Weights of a small image captioner.
Model: 64-pixel images, encoder moe top_k, decoder width 128, decoder layers 12, decoder norm rmsnorm, decoder activation relu.
Training: 6600 steps, batches of 64.
Data: trained on flat shapes of many kinds, plain or patterned, on busy backdrops, 4.3 epochs.
Rows from block 4 of the text decoder of a small image captioner, named by matrix and row number. Rows with one number belong to one neuron. Each number is 128 + 32 x the weight over its row's rms, rounded and kept within 0 to 255. All counts start at 0. Numbers have three digits each.
After each neuron's rows are labels from the 100 texts, of 14976, where the neuron reaches its highest value: "tokens" is the input token at the peak. Only what is clearly more common there than usual is listed. The data: flat shapes of many kinds, plain or patterned, on busy backdrops. In brackets: how many of the 100, against the usual share in percent.
# fc1: MLP up (decoder.blocks.4.mlp.fc1.weight, 768x128), inputs 0-127
# fc2: MLP down (decoder.blocks.4.mlp.fc2.weight, 128x768, transposed), outputs 0-127

fc1.230:123124170088101102154109106115117103067143113096080140147125159109162163162122175113045100153124187164124109178100120122141134094100090108100082059154109165188096119127144184102124127145042134150093082115161180135089156097149121113111174112134123191122118078162109082165131078169089108168145091162129129141140104192123150131122117081116143159183124190119141181091140156141137082103118
fc2.230:079147169116145110144153125076157123155162130145119140152121097134092093048184068091149184097117160075051146160151119095123128143138186126103140152148121154084077192144133094145138122126150090137168130132109099115122123183082131090169084127113148073067117164143214158109185157092160152137126157077156150136084139048104089142135125129178112126125105106096125106100173113093116120154117
tokens: "a" (99 vs 20.8)

fc1.635:121126095074134101149150109101087156160077131054140133148154107134131161087131169195073151102114104143104116101064131172108121118136133105145101129134120108096142174142099116124079134123114147132060195129157084143129147139166201179154099174087137111172159154132119068183149099102115143158099108083092107115115140048179158204141140128146150113093118173174086120153115121111106162084074
fc2.635:110177128123150129134122143120156132146172124120154122156077190097087164192145096138163172123101158121138085110121158115171144152123159153103149156154105168083125148116097093102106119129129161159133110071112080156090147123127128148140102162120107108122191169096132113129117191106192114161061185147152158116046210136085076179144174145143127155144107150110060108119168131194174110174090
tokens: "hexagon" (12 vs 1.1); "rhombus" (10 vs 1.1); "heart" (10 vs 1.1); "circle" (9 vs 1.1)

fc1.530:108089162113182170065133106151124121132089124064160135165108255139140170049149163207142118159129190151136108120064126162128147135134097102143119123123171137205119165108148137104112094132081162133093157115130114106139105151111142188112143158129130154193124111124151074120107119122141147154163134121148080155196077111094144153167120147167090127116123080124118135148105150149094120097132
fc2.530:122133111111075085054173128100110079134086095177138067160138067137149092142114103103155134127071110022130186150182112157129104124152145121142127191128099074079138123163110137132130137109089120125134156090130137156164126164115186100186141129147078156114164129145099120125111129099095150094147107131136162120112135087146094113031182112109150213157150167129163125165112103109099117106130
tokens: "bar" (8 vs 1.1); "ring" (8 vs 1.2); "flower" (7 vs 1.1); "crescent" (7 vs 1.1)

fc1.223:146138109102119133090141153156121116157158078132117199045121172093052088106151141133113094140119141180136158166113106147153133108160107139138154196095210069159157134110113148133119135164153178105058133094131120107116143099112122166158114121174097113196129112151155164127104165168128117144057152091109115116128146157136112095185129092149103124078113141145071153143120134194217175119136
fc2.223:064142116122170137144118096123147113193169136128174091150016092064087181107144132126121126146109126098133129148152160123179129137172128109098152191137122120104116132161049126132147145143151135111146133140133104127144088105105077099108129104102109017112142171119145122100139096127154154090149176099140181111114203110132127149107140106141147133109123089147106077103187166068050133152116
tokens: "triangle" (10 vs 1.1); "hexagon" (9 vs 1.1); "rhombus" (8 vs 1.1); "ellipse" (8 vs 1.1)

fc1.209:113082128122120089106206093174129127106174149090155205162128115084131127109122082168119165150166145144087134143124162114117126143081192069182108122156105211222144154080135179102132074136150147119084155151124130143139128121137077176110122147140122117090133115128092102103182148130098186160081138184143133170153171141139174130149116135069140095115161118174100110119116128126157177092101
fc2.209:162196092107129095106095122144064134163167158139160115098113168117070146164142120116147113158125189103140150153178152129123134135157116083123132171135182147092158097131116148135082132117073127176161126107079150073123109091042064114102110114100185119142137124186104115183101111131116123142086146142019110102112105137140141191182128131149107148153125146065118191085159149106134133160127
tokens: "right" (94 vs 0.3)

fc1.280:173118152131120107151103109138165174159113149098145117125174123072135113112162136178090032109109134096156151094101186100176140172133084111132146130145151102131138127160072161139160053109073112128082169135117085120170129092179131147130088130157134142145169133137173163096217067155105150119059118178113111113112125121137180130176114139095091156163142128144169133169166169195129172111145
fc2.280:152132099116065111120109208159143138176106123134088170123178179122175149186107152110132141131117126130100162142128189086132129151099113145185101070107125141121180127100147141102081127118082119120196092073119165056094153103168114149168117183100122129151130131080093095132089108111071112070106124157129070128159125135135141119167152136079141179182138137105106181178100079161185134135105
tokens: "star" (9 vs 1.1); "pentagon" (8 vs 1.1); "rhombus" (7 vs 1.1); "tee" (7 vs 1.2)

fc1.721:216096183116129118119132076085108143136141110134124165152111166110125102088121180081155079129129148168123099121090139136086138159056060106120129185099176171223186138094134154141103098163173096161140092138149093102120084151082153198135113131152178150160141148123140100161161099161118125126121143062108130134158117127141113171199128133089116076124073156133132095134172137144096119115154
fc2.721:135184138174169137108152095142118138149069138142198128152187146098135177162157077152150139163092100143187121144117125201095124124208139073109141125132139152077116128156117180141086165153105165124124185161122136104185105141116113116076157110132127069145085095113114148095154115150113099120107123179176142148123134061184178087052107105108149119121179132143117124119097186102154163170143
tokens: "and" (57 vs 5.5); "<end>" (34 vs 7.7); "of" (9 vs 0.6)

fc1.28:146129112126139121131142073153117142147105132056140156145104148102103168094076124156070056144152128201105098126055085080103171119133052141101082142050145116205144094077091134115166140148123121118097120106166140146125112080167088106109165132139123149137041100101113075100152055179086113106142132089126113130174135192117128168127134129125138110149108155118127153128133129155078135134160
fc2.28:174089107146123052103158107118062143056080105164115082130165104177127121154132073103095123110110159075123180115183125124071090086103153126148110081130180149113076123117152152139120124148090083108142113148144199078120111155068161106109146111164174168157096119218168133170112154149129129089101131111093089124126107136170136084125134135146172120137087178097160141120134162141101160079145
tokens: "hexagon" (7 vs 1.1)

fc1.603:150090121123103096158142072112102143108093069116177130114050170081153146135125129147101122101165142053136099149077117196095117092157104102115129094155144059122208119151105160130125135135127139121123187098146105086121082143091167139081131116181111156132119129152162079135149116081113152143118117080129146085156107109137141167211129116100077166099147072145107137115138149197132199166160
fc2.603:166197132145107117146136163144142126139131174155155126143110136143105160195137157131172157101121173164123108140152172089193148134149146144161142133147111143100129119143128112132099100148135133172115097116122140143184153109126067109152093133113096111120155133115135136111024159159204085144115196195185169121114164118071118137105170149124157139178121238086078128134088124114170114167075
tokens: "hexagon" (33 vs 1.1); "circle" (15 vs 1.1); "heart" (15 vs 1.1); "pentagon" (13 vs 1.1)

fc1.357:142112127115155079166102127116085152090129116097162067089114157096000141154159105142060112098122121104125107117120144129136152091156105153102168118142146126121142141118118185101151094082086125075135143153114110108131166120165095141096128150120120158106154140172187133119193150144080148149109099143150065113181103054155182133137139127096099140134078104174158150149195207130165166124146
fc2.357:128113130107055163146078159147127090156121133183111162126180167145157119178114163107152196112101144143153121133167173105178138149066113191189095079120116137159146114122177133091089108143113089162123110091124125137134111106104109108150129187125142105139135133064112116199103132147145105122136135181179062084107174183124104156146171113133138163153111109084093152147085058116166084194114
tokens: "hexagon" (16 vs 1.1); "ellipse" (14 vs 1.1); "circle" (12 vs 1.1); "heart" (7 vs 1.1)

fc1.177:171085152113141078156123135112123179195105096117139116139111143133074193097168131100084104113155132076043140107145152187057145138130156080098120133172149132137121138125097115059144034189124149129081158126131117093118117122092109166131126169157165135161113132139182129081185112110099134136068164156128117131121099121142143156186079174068170118119176071125124131119136159168133122121133
fc2.177:151194108142103135151113167161161118125116112152119186115177165154145122215130133144139158096118171141124118096163176092153107145106124148171109060131099190163147126111133124123045113115110159160156096139123147103089188123139110157123076167116087139141123133100104107122052136153137114136120140193189104122155150145078127114156196093093137160157120146079123131134078071123215124165072
tokens: "triangle" (8 vs 1.1); "cross" (8 vs 1.1); "heart" (8 vs 1.1); "circle" (7 vs 1.1)

fc1.375:161138167129109125124148099135157150126094141116122141146130140096125135062109161106153096143159102139085092126110156164122104159122116118100124138178126059123184193169118083133100078107090189117151124074144123074126072116144121121117136126199116193167134136142148157080197088082131209112110126130103125113217189095124115125098099158105114164134131055151183096130134159153124180161085
fc2.375:139163136136097148089114162167089104134056129147130140161153097118119137183101156137143124122123083070103184148189120123129159159079133123153117188133100163098136135103113133144115137040089091128162175081109156074092084128175110147170128128131134141167155120158082073084093131104111124096146120137093104137109151121154108108118175165097105230163169175119146180182107056152102117106105
tokens: "hexagon" (18 vs 1.1); "ellipse" (15 vs 1.1); "circle" (14 vs 1.1); "drop" (10 vs 1.1)

fc1.627:127087159074106063105143126076158145143128151067175085168132140101077154145151178146109098134070128123106130147079096164120106110156141155087124109098171129086119111186095180148110117114119192126078205162135126091117139149151129165090104138145144120158116126143201086166200109117103161134069140095140131158130168097139127149154134126105097132197091131163116091139142227141125123083114
fc2.627:149124124137115094153180194101161156164091111188076125129168148172166111179114120095124161099130181129101134083129156098176104177114133129208130117089096118115152125127159098089079134155102102147130078093134095157130161142133109140162124173114076162081120135102119164110038126107130111141118117142155102147140141131073081127108162189117132130172110199105097106124059123177154062096180
tokens: "and" (70 vs 5.5); "," (20 vs 8.9)

fc1.351:093092101107171107150142092100066162180116100057124141159085153098120116092087153117079084114081115134122171104069133148151106130151161113145148122181169121153143138109113166132137115118131179123111141105134137141067122137161174148167129144111098123075153106118157035167112081079095121176134109108148115081127173028152169116172188122129123109087086090182165117125137164149179140106125
fc2.351:153162164136135142130131127123142139109179154125147124136087135153077149123145126139175176149156162134129056139161137118172181103094142168117138163110033127075088141114115079104135078139153094166119053112104067138131126117159088114145101146158092102130175126091134140128138155143223112143102159145137126122087175113069121153102133162148091127147147174103039143100114107091111101173040
tokens: "semicircle" (13 vs 1.1); "rhombus" (10 vs 1.1); "pentagon" (10 vs 1.1); "triangle" (10 vs 1.1)

fc1.439:163157121126152135077069097127148139099143128133162093106125169113090116069128136128079129102128108153119115108069141137097119138110084107136053160157096102158144137149148091170140110157128158133107127087130108033129092151143082123112178185157113127124121112106140084147179125140109057145115101089113127161164070182138157121166161166090156162186138096121089076141106147223121216116136
fc2.439:138097142080057110107185075034113141102077083145134110134151074124170099102121161117135141114106120099093121174153145170151119056141126074183161121151121105094127105174141128114132117126085136070057124131083135202130159113141166103172107127109090165124124110136134193174154097130094163103148094140142122130167143064168075143071129126151182117154166133157158116109135170115125155110163
tokens: "triangle" (15 vs 1.1); "bar" (12 vs 1.1); "semicircle" (11 vs 1.1); "ellipse" (10 vs 1.1)

fc1.106:092092122145177081129120100152125116126134163116193130140112153108137127126176176140118098179141066131125124093111090187132064133059191112112077048162134156153175127074136118098089103126102085165141172142142161140067149181127136168114138122122164145096094129160137110115142102116087110133110083134104131197160070156131162112171151104160133064113063114125117137141129185079147177144169
fc2.106:087164075127122084112137127116105114129131108116148149168141145122155130131159135143100130155201140135135138195114108126079113129122099099130170108103091189079127121115174112122064084155111180146171145171094173147093147118140129121154088119113138136101104137165158094174197121141116139094122069075110165180160182149129117107066136125166139082160198107169125186100217145059174159126109
tokens: "a" (99 vs 20.8)

fc1.186:154151105127183117162181094176109133126148128069143139108105112115188111166092119102085090126148095201157151072163103172105113158065152079116094100101132176176162151139109160107148086128106138136117118136124129149138069136105098150098139072140130177085143103134121095157142069171123164106077152147119074140128120139109175138157068116052136200150104123105160175134170126099077188114150
fc2.186:131145115102150075078135091164054134167137124106101148133112133161111146110132129159143102152090217137123103161165119148138120133132159077132137139151129094084134114134114131099068109102105111181085130154065222106147132154052103158150124109111187148142137117214135128162129093157147122127106111080008153131105110130120116164147075181152128137181125155109124173130164122101142153160112
tokens: "right" (100 vs 0.3)

fc1.586:135146097121112088100121102119142074100132137128130138136083119175087114065116121187168130166152089114129029134145118081078101129050123133136093075183109126115145134091113104125180047060094131136130130140090143107134127206121155184172183164116176147151107140069130094206133105110111124160109147117127168129105119105148148152129092109128119092098115097102176095091162099137148170151150
fc2.586:161131159094175124144109060142158100089120115116164089157131172120083140102164141169185180131119103097144090071131082158029134072108117175076089097179143127147093162087133156121154137084151111080171154181164182152153099125100135134082187161100148103140107169102121147118154134158133111141107137115127141190123105112193096108148113150121159102088101050123133112130121147129108174144173
tokens: "and" (96 vs 5.5)

fc1.344:137094167077130100116147068137145180176113077121151169103060155113102062122181096126128172138151107198081095165113112180136170119092201130088114155164107086160124122111067082122159094159163089114086131088136120120146109188133127134095139156140148160138112119059086099153165118093161114155135146145139124087100133107150080133088171088175165146152075107162109146168121119128109112117068
fc2.344:102196118116165145120125165155121133108153145080172166121084162097105182153120147146122146149156137120161107174134147122159145105181141102149176149144120158093122112126102132111101151098156199180129133145097116143087137102165133160138087118105120080095154108147124131127158170112154118198082153134129198114085198098127119109177127105130071156099150131130080134112227142117207171194055
tokens: "bar" (14 vs 1.1); "rhombus" (11 vs 1.1); "triangle" (10 vs 1.1); "crescent" (7 vs 1.1)

fc1.701:132123145108123086158092128174146110096108143135143137069213149105135107059152163197098158146148091141076095151108143124129171116080139176135103093133126101116127145058144152149137126107130146117104147110112060106124141192160098212101135130160077136159106092107150129192203183111081122127079182147115093117130107138191104114162093166112204152120147114147139141091104163129096108114144
fc2.701:086126124146152134128113139089129149138192154132104128154102144200139134090150108149117099088135144097060085120166107117084087112101126114136120130123107131134092152133134153120140118088127130097182152169131176086165123140127130107183162139061126152085088157112163087183125108100172132151141069092072105182171112092150079107129164180152106115117129088141114098097187139111116206045219
tokens: "and" (97 vs 5.5)

fc1.243:175104149148167120186099176169096170129155122119117135102141073135123142100067181173150082133117148174146117100101106135100091099138112090126076158063121112199157075101180159094120142154117130127117153116103090122062151064181114183125146115146130157164036089126141155105113129169090147131122185135127102151181141193094091103187087136077100116110119115148119133099135104129124158156149
fc2.243:084147110079140102070150092092071122128144065158138128153139109162144084085098101148144152118151163072140151152192149209150107137157125086134128112187151121121142139175105137088143071137076114124111128100091187104115113116083140142139074135111174171147151131136117149152168067096069104185102154080123125088151108111152103150108146136114196122163141108114087217109182135102100103160143
tokens: "<end>" (74 vs 7.7)

fc1.140:086101139167121076097111144125167153100156160103098069177108132079084166114157146140079111106138131112100116093096229200133145151129121123130152128149128103133115128185103174118148102134093136126081167173129090074138098148145108180152113116153145129125134121155150127089222093108113140110082123151138078176128206131155161152144084128133135147183166107186138132179123190138088146124072
fc2.140:159143125123115113114151158093145152176114137157086139115173126121162119221129120098126182115140119142121148084110152088131120206109139168160134110101081145134171139110132117140101087095118103109156104091156096132148182121139064172115105188093117131101166159131120152063061136127129109169082151162134108174149129133065122127115176181049160167165128164082112112152076106213159096089124
tokens: "semicircle" (10 vs 1.1); "hexagon" (9 vs 1.1); "pentagon" (9 vs 1.1); "rhombus" (9 vs 1.1)

fc1.747:127147144122141156153102109178106158126093117136164113127140132153072102128182117180142150158176126082143130119149129132060131103095082174154030110141126141174195116106148110098097057098076138090131138110135140074142136149111132128061119128180096139194092134149111130050180096153170153136118192105115064130129111129145222081157118122139111087115104123139124121132103132092142145096172
fc2.747:115070099109055122135053158109091077104112118139145131120148175186149138209061149097151154118104110105184109157152127141120161103140070103153076112115111135053116077158112159120123131146080125134144118102169165110128102098076105107141133160075105105169143110071092131151141101188128137130113138165128124097211138141173104175117168120140154146143206104108149150111165165131166162151137
tokens: "star" (15 vs 1.1); "arrow" (14 vs 1.1); "frame" (10 vs 1.1); "ring" (10 vs 1.2)

fc1.31:135153148093111194119118095119111060140124117078153121165143148138109127106062192165107077143134112112115137106117140180183105139104139138143121104086117126179151134157097103118129130063103122119083142123149119145091088122124126175138099112173082221236106140151116115078168117082131113117132117078162120162149100074128190128071112169134116123114121120150155142183141135203095169079116
fc2.31:133153155113083128057150118118096100133045088153144089174149076129138124143113111142192112108088093066106198147173099164095128140131133112148128177132110115089141136183132143158127113104073106098120183122119156092116055144153164116166133113169102162158152098175054083123127118122092136052150102116099128137126134115156108119064152139117147197170166172151166166180117116105096117099129
tokens: "semicircle" (15 vs 1.1); "ellipse" (12 vs 1.1); "rhombus" (11 vs 1.1); "heart" (11 vs 1.1)

fc1.0:082105135121150197125097086156138146094129126130158191101110172079116150133081134139101106158147077123114066070107128107168125172115077145130097110127168137179129156148140150185165161130152152118115157201139097098138090152123170087126213142151087139152079105118155128127155090145123128129121164072148186141159138094158160096215122110137098124078070070093107151169127117116145163121175
fc2.0:136170114135187120122116124156138124172152126168166086122047154062060179139148136098107140169091133100166146131146125137159126144228136133127147169136132126116134132164107136124098109152139126149156122087129119102155113097087069100131130095146142001111083155134135170114109107149127154096128214108105162096114154114150151159131125106144138088069136141115106134113162172047076145170143
tokens: "triangle" (12 vs 1.1); "hexagon" (11 vs 1.1); "arrow" (9 vs 1.1); "crescent" (8 vs 1.1)

fc1.737:188104110179173205147116130148142108094125091148110154098094143142158174129068186141087138138121128113172065115108058109127157126068076099157130096109084140155087086089124147150173123188113092079133128131122122110093077098147165171161166127120160148118086127072094148122108104145141138127180203098117114148170141134145164086161117117065151097058144112157189139115095126126147098130142
fc2.737:132148116112138082127169108130112160113169120142128122153149168156124124183142094091089198097121145104130166117160184120073100124158166058106107122162113144064146143142102099038118097076101118111133096092115200057160147148143136121113071135181108139146130144166151115151156121127177185157065181080096134093125128084123089163147120198086157118170110138112153155100139169124121169090111
tokens: "<end>" (84 vs 7.7); "an" (16 vs 1.9)

fc1.258:118117223135103159144128125131127123129121089155184119082145123095152110151146144160064041148134083148109147116096132183098106083110152083126166124119172125114172098120081083098110126145172174089122112175124108118163116127131088153105146113115180143159109171166178085126158055111159125116070129089120115102149087182174143158151144135144087121116064132078113128198115168169119172100083
fc2.258:148123125096129115199183168125123221148110118159147122097175168115121107170148145142103129170129144165154152120103151154178110115146121098188181128100149096071125143156147135106098135163139125131091156087121090122152206112162147083134090123107088075091145101094110171126121107116128182067105180172131093093185096076144102112147068136059146076158106141096092120124091156178165117135148
tokens: "and" (85 vs 5.5)

fc1.284:120145153102191146130081127132108106152169120092197141130172196103109146123159152156137080185157128106122070154030133180121158149130089136170119107114160130101142135076124161148137120127160092126117157117122064124145053152127115150140193090138164103147079180089068121105132137149115105133139114096123106102104108132099198070144119130168082117102114144179113124176145123155140210085147
fc2.284:127132108117175119139109154144112109174148107149142101125068106094071144130149102077117147124135152137139163163121146069202136121178139104114140107134136131133122137157131126098108145157135142165140090105127122130127175098076059075128113119117102000088076141128146179120100122137135121110125198114160177080111174128137144143161134106201124099082133125110079153093209139065118137180117
tokens: "triangle" (9 vs 1.1); "crescent" (9 vs 1.1); "flower" (9 vs 1.1); "gear" (8 vs 1.1)

fc1.56:127151162113181181092098109097103155101161141160114145096178168102088106090114107118159066179125145146097142104143089172137104158163100151130097084100226114155185106121138177143151121121176107140100127138112131121069147119093074112127154132148133130165128138190144201146146131158145148112171140128090098153076115144126151136144106092164099124109110100152191069108170180164134191136210
fc2.56:130156116099141148154097167160171102200135117139179124176080147063043132125158130147189134097114148113136163134119123132138147158147141202140145140144060124111115160160063131113108124134163166154168144052119107118144116105153078110106115168096134064101175162112130079088120161131174143108111218128170169097095194085144148137134154106114107136108132103147065146148155121107103133168101
tokens: "semicircle" (11 vs 1.1); "cross" (10 vs 1.1); "tee" (8 vs 1.2); "frame" (8 vs 1.1)

fc1.234:139031130159149108113199100174146108104125046163129119150099137107115127067128100170052117108096113207138131092060107133164148143110151121081141154093069170200175142129118128159090048178147151137163112129135119105136118125145114191108161155165089134089132110115179100119123155176151099118080122086128086162189136122146111110153123124147138122145125160110130142159103116118145172105133
fc2.234:081165084074196131146138117138058103119074085152190159097107100119083075131124112140146094164139116149180107144136067150118176117179078093167132180088178150105130102112140167177142140166131142161134150199130175092132151093080082111113141100098157103151097132136128183129109115160149090150135160108045138123165135159158147154146142134149130085112128100135119156054149127087162144152171
tokens: "a" (74 vs 20.8)

fc1.397:121131087080130151139091126158135083181136103018138175102075120124132098086060105216148088180104104131141096114120094146101161109160158128117131141030104107148148142095081103154150133071132155184148144133139077129113126092106147202129137138155097130158085120114127150121108139109170121123174085111147158163147117177096163139105129118096106127146150116185086113151146102191104165114106
fc2.397:134190088070116189089076129178166077170096134142191153153088117051115188131097136157172104131135062147156136157125094155132179173129112163139111194131122124133175128144127154171143151122105157106137163105140131083137071085156105100097136106142107129156141182090062078154105122148111121049153116120128104132120127129146150132121124083116099217139165143154139145182136086127103158130110
tokens: "star" (17 vs 1.1); "bar" (12 vs 1.1); "crescent" (12 vs 1.1); "arrow" (12 vs 1.1)

fc1.455:114107145107084160098181104133077153107163102068114123125101101166155136140074115139122078145138141210122110116102102145180199116079152112133189139117132136142137134113118197091125102142103140138053079140087152109055098126146096151111109095147142143168143087113111068116172141146110081226117107128127136137165176102124124162113082122140131093162184171186164162115130176101158134143120
fc2.455:079123113167161170175126127042161107163172189130103154122104091133106099047167110084118104147156130130056116134130136074160164153106108143079113118090096140150087155160076140155173143145174114116203116155147113130144161129142094067160182147087125087087111178087139117069154086089156147129167093108155157164158138120112131102141144114115105134136116074124132080132147076123091128075109
tokens: "a" (73 vs 20.8); "teal" (8 vs 1.9)

fc1.395:125101095151146120096134091119110147094082145153057159100142169150167151174055137151140108165155063164096068148132165158164125126072078126160127079103107100167136123142124101117117109135111065159084096132123158141130116081069080113082184099122091197152109111148082144134127097135047086124179107151147113153175141167098142143104155142148117136139149187096173175115124087121077144090132
fc2.395:127124190083146119163175135142178161127108150116137119163164102124138058098190141122112186126111187101080183127139090126074132074110164207156132105147105147110102174137153127113143155146188127129158135137120122146117118155146167147187117129133199054077132146148200167118122188125168153139114162116171131143124152060092081088151141146173127082083102137088119100094148114106145136157141
tokens: "a" (91 vs 20.8); "blue" (9 vs 1.9)

fc1.598:158079163097134165099131122148149138129144162096133127199099137109179169107104144122073112128203157179135138066122104110095115066108121097117054155170107117234191146152151127114080122161119147123117109130168100110101060102089106138134125134114124201155095079162107106132157045091144108151113143104126126127184130157122134191181111127116123139129171125129110153131146111150101158083162
fc2.598:147107110122111089097176141103068145120086086195129100128138077153115110180135114104208144090048134039117168142154125152137099094138162134183148175145152144052104112147134171166114142105081106130145130138113156147117132178104160084127135126108132143123153139178087151200068145116112122092102115160106108127103112109122094145103165113159187158159099211094151173118141118087124097120154
tokens: "right" (99 vs 0.3)

fc1.281:150133117143129136146133150172075197080089187070160204110144143139130126152116160203135074152217147161125118101157194078079081152093121091165126129138137127142136134137157143136124114080115134160105195156106075114121138128177160134081141139151135148130124126149143146166108156143137116160114109169068111165125140152086122115156135190109081133125106175164095110164120125147154199143204
fc2.281:095153137151129079112129106129092147161147124132153062154052169137077169163128102119157163118094182055157140116152120128056097135155142081090132163164165132039122096095124108071119134099093111149153154097096148088107120153110156117147073100123116156146181106173117075165102100063109151146119157146085105100117134189136124153174061153148132105138115154104148149080152192118150097140158
tokens: "a" (100 vs 20.8)

fc1.302:132078163121205133140110049090125148113125132111144085106129124121105129058146123128051123122116148169093100087064094202131120109151138084080124182171168143164115149181103121140128087153114191089092165143115153126170116118140129138107149158111142124153136096151155045116182102083153158144115129109116141141096062084144159156093185088069121150135122126152151078116163178154132119121161
fc2.302:152199093122154115108143145142139120147148132146107181124086165131112099174124119111076160143157131130126142116139140117168140185140088136185146146082071142096170119095141150144069137133129107224173105091150155114076190109147097130176104145141078091109144179080101138128075132142166083170134169137142137120175183121082117165158169137126133108121159180116047166097165075145164135148078
tokens: "and" (47 vs 5.5); "<end>" (28 vs 7.7)

fc1.709:172144149115103139124158114137114124093141121035144126131092138159116131068168113183129093125150131163134092095087084113134174108125191073122091150136161099131123079089131165090146115140137170077123187108118143173147121191105139164098116131136105133147078139170132100204212160134086111114153097104102115147172108174177173125129135140125121106077116109176151075105138188084138205111115
fc2.709:137111115152080133138076184116150089156157125166117131169163126153162107162087126059144170128120122062127142156157128097157158148075096149110054157116108153119118130115098144099139194063096087173133115086169087134157097135099152112153109145123105162133146173093102099133069148074126096182111111157136108109066111149127084126117181170116113193144147158110105191155092052155151080101147
tokens: "<end>" (28 vs 7.7); "arrow" (10 vs 1.1)

fc1.208:212093113168135168137152143076114102139161183132123162110158146112141159161146168146112132148154187175093087094146169084121156134109138133073108118136118092159135135157137101106228132177113153117115116099111064118150147094089090139080168163093151083148105111143122122119083137146173166155151175158116122137100200113115172161159141159121151132156087071171149082127113135195071145130182
fc2.208:103134104114070105097173190100109125108121048161125113112141141165090174093138116071130168082136191073175161183146115146123075123158160071142148117166139147049143079135149128066083111159069097172133156102097124119088078146092162143130124109206065127147147141192099136143120117113091151077123087130096120113098082107127112110147105118125113107097140151114130149127144169068131119122110
tokens: "<end>" (20 vs 7.7); "brown" (19 vs 1.9); "yellow" (19 vs 1.9); "blue" (16 vs 1.9)

fc1.572:135102110128135115064120155081145130117124164172124175139088175154088149056115092129074116165167142168124139104103112160089126082116155117108097148147181105151170193155159126089172124118118170177089140131090102100129093119180141137092151160113117164179118118182154119155131131171175140174104116079152135226134081135149096105075128114112108047082080131118101123094120170147169136138171
fc2.572:119142118135189174147079129136158075129067106135165121083125176147139155176131180151186094175109128102148060117133132160116167113160131141198158139057131077128118116109170150134140126157136159197077160169054140139125048097121099168105200166143155055120150128140128174128158174152153131147090110147114122125145144115145124141097113115111116127102184077170104125138134094115171148132164
tokens: "bar" (13 vs 1.1); "rhombus" (13 vs 1.1); "ellipse" (9 vs 1.1); "heart" (8 vs 1.1)

fc1.753:149130144036191081137137166105082177178126159139150105142118140123092141040151172179109091109117100140156108140164128083111138097103138118131219072177145140090122177120088125116123121104140165129160134136049107101142097150148112155115122127107077077131144161156149144104199139145119160146070196172124140090119121099170127134166118151156121087116122123121137208162153099102106118112109
fc2.753:148122172136103102106177130073145140094103077105107073168145157132167103170171091137163189093104168065116101082089127137075084154132153118145158106130125114077133147143128095111085078144097103105110097090108088154111133165108124176154134200208109163086182128156149149083145112144068173134089120133127106145119178106111116116096126157097175110124102116100167085140076197137093086109118
tokens: "triangle" (11 vs 1.1); "ring" (9 vs 1.2); "semicircle" (8 vs 1.1); "heart" (7 vs 1.1)

fc1.271:098132108100166120120115088152144104162091160064084154177121156095174149135122166110081165100137131159082142090155159081162156116097116155095096140156116110156137152105144162061149135177171159110145121130114144110144096218124127169113124167079071085152107137092153101132135117077133113226127120109112112129134162143182152168147119172162071131122154077157070074117076164179092131113109
fc2.271:090140111096126145118122125117120134062126090111168143151120095149098136103109054208159163146156063094156100158063159148100194119099121111154141171106086158053128129136117139153160165128097152149098163109074163126059136126190197115093070089139109104160180131084123133157136149124167147077101165119172120082111091106108118094134110079102176121110134162125112132135172088129134130172091
tokens: "bar" (10 vs 1.1); "rhombus" (10 vs 1.1); "drop" (8 vs 1.1); "hexagon" (7 vs 1.1)

fc1.32:122125113128141075089141115083160116142096086114130110135134137162137121177170133146149109208135156176129050096105087174125128079127129174162155155143146102131095107108135189125197108151096075093106122088075103095106078134136089102101175104144086159223118096171147125143117143085106171130089192125122118128101116156128111165189075157122171135118074097151104177091159157141121110118159
fc2.32:082179137125154088140141096179056102062099134151161071186089166199121125144128088162156163131146193067142108142170187115103118090100149096118111135135140110062103106115106101105106118112108088218132112181116154126052129110150173168168118119113148138124201131152125140129097101148119062152128140143114152134127121161089128090133106131110112103160092173121164139063135147121141134153092
tokens: "right" (61 vs 0.3)

fc1.228:140057127121191124166155129103144169155144144096115115131077097128219123128128134140035093118116145151103162091088116101153144119144122059083149093181144109158113131102121152128127104136109140103129109160110088139158180082134092138057171171123115131108094145138142125181174158083093158141112162169109111198125145126146111121195089139107125136072119045146121071181114108175113151142138
fc2.228:118147146097115097111175102117105164079139071168133113147151117151145082166173081144186118152173139085144135132131140186106092148111138126201123120090094157108168172156191127140080094131047062093141110104102142120098155154154117143137108122220067138163150114141121158157077132137091158114147153131099124097198117095096085092128097095145185139143106182097111166084135113143152129080137
tokens: "and" (54 vs 5.5); "<end>" (41 vs 7.7)

fc1.265:144093092123147124132176111160118161096138187085183163135186134129108142138152106133136108162166117183103144089177157134125115149157103095143070122139128167206138168093126163129112095150136109120089123146139148118154105081121030150056202101110102107159147069131131095098180106141094122108092153177126056137147124092151187169186123130126126130134179138157130157158145125110146173087182
fc2.265:109113108127123073109118107133101144118185153172165120093129165129073108122179107146121121147111206099158117117126167123133108123156148096134153144142197114053138090122131145145048102152108092158140139136085135094168102123045071109125126136127165093149158138204160153179128099192125143091053142119083113098136079156121150166172120115167159120131123096052128153107192142094149136166143
tokens: "right" (100 vs 0.3)

fc1.38:133107109163167158098115096099087137106082139144155125135163152075229129136077101140116130164191156143154099115127120125056096086104158143176144108118113073157176157098070150135131100121187144111121116154168075068124159123136083140111199143151164144164069136125131174167172140082101102187135122129133155159152126126094190090105154100145095112110139114156126106110174155132073157153175
fc2.38:180149101151155167178176144139152166088181162171116140079085129100086126106167148146151145166095092156127122133085102125144110070130113089064120125122145117110092093032187105076149160110168123103141171111141147094154146180142065121141152099130129078151164133145091127080113138170152185094153136145096151132133122132111098132128039135121150069079075124093157147155105101107158083128093
tokens: "<end>" (67 vs 7.7); "of" (7 vs 0.6)

fc1.738:175097150087133148114105114165106145175073100126105123176152109101149081094106120228137125153106091111012120113132129134147149109097149149080129118113081093125167145142128100148166117173123153127147136125158123100110092163174095162102122176142146201186068096103164083161158121121111147118146132139152162144155122151194141171182162132099198124149132110096089119088133087142073147094114
fc2.738:111180074100164165099118168127077113113161091139173102168100098112088149092117054144141115148143079105152138182163083158142161099139125087100130193132151143097114131125092156125165116067113106108157139071130148048127101129104142072146109075123111122180145137130082101139154175099152170130145148077053158095107160106206116141119151095141113151097151123171148153113178105111128201132104
tokens: "bar" (11 vs 1.1); "arrow" (11 vs 1.1); "rhombus" (9 vs 1.1); "tee" (9 vs 1.2)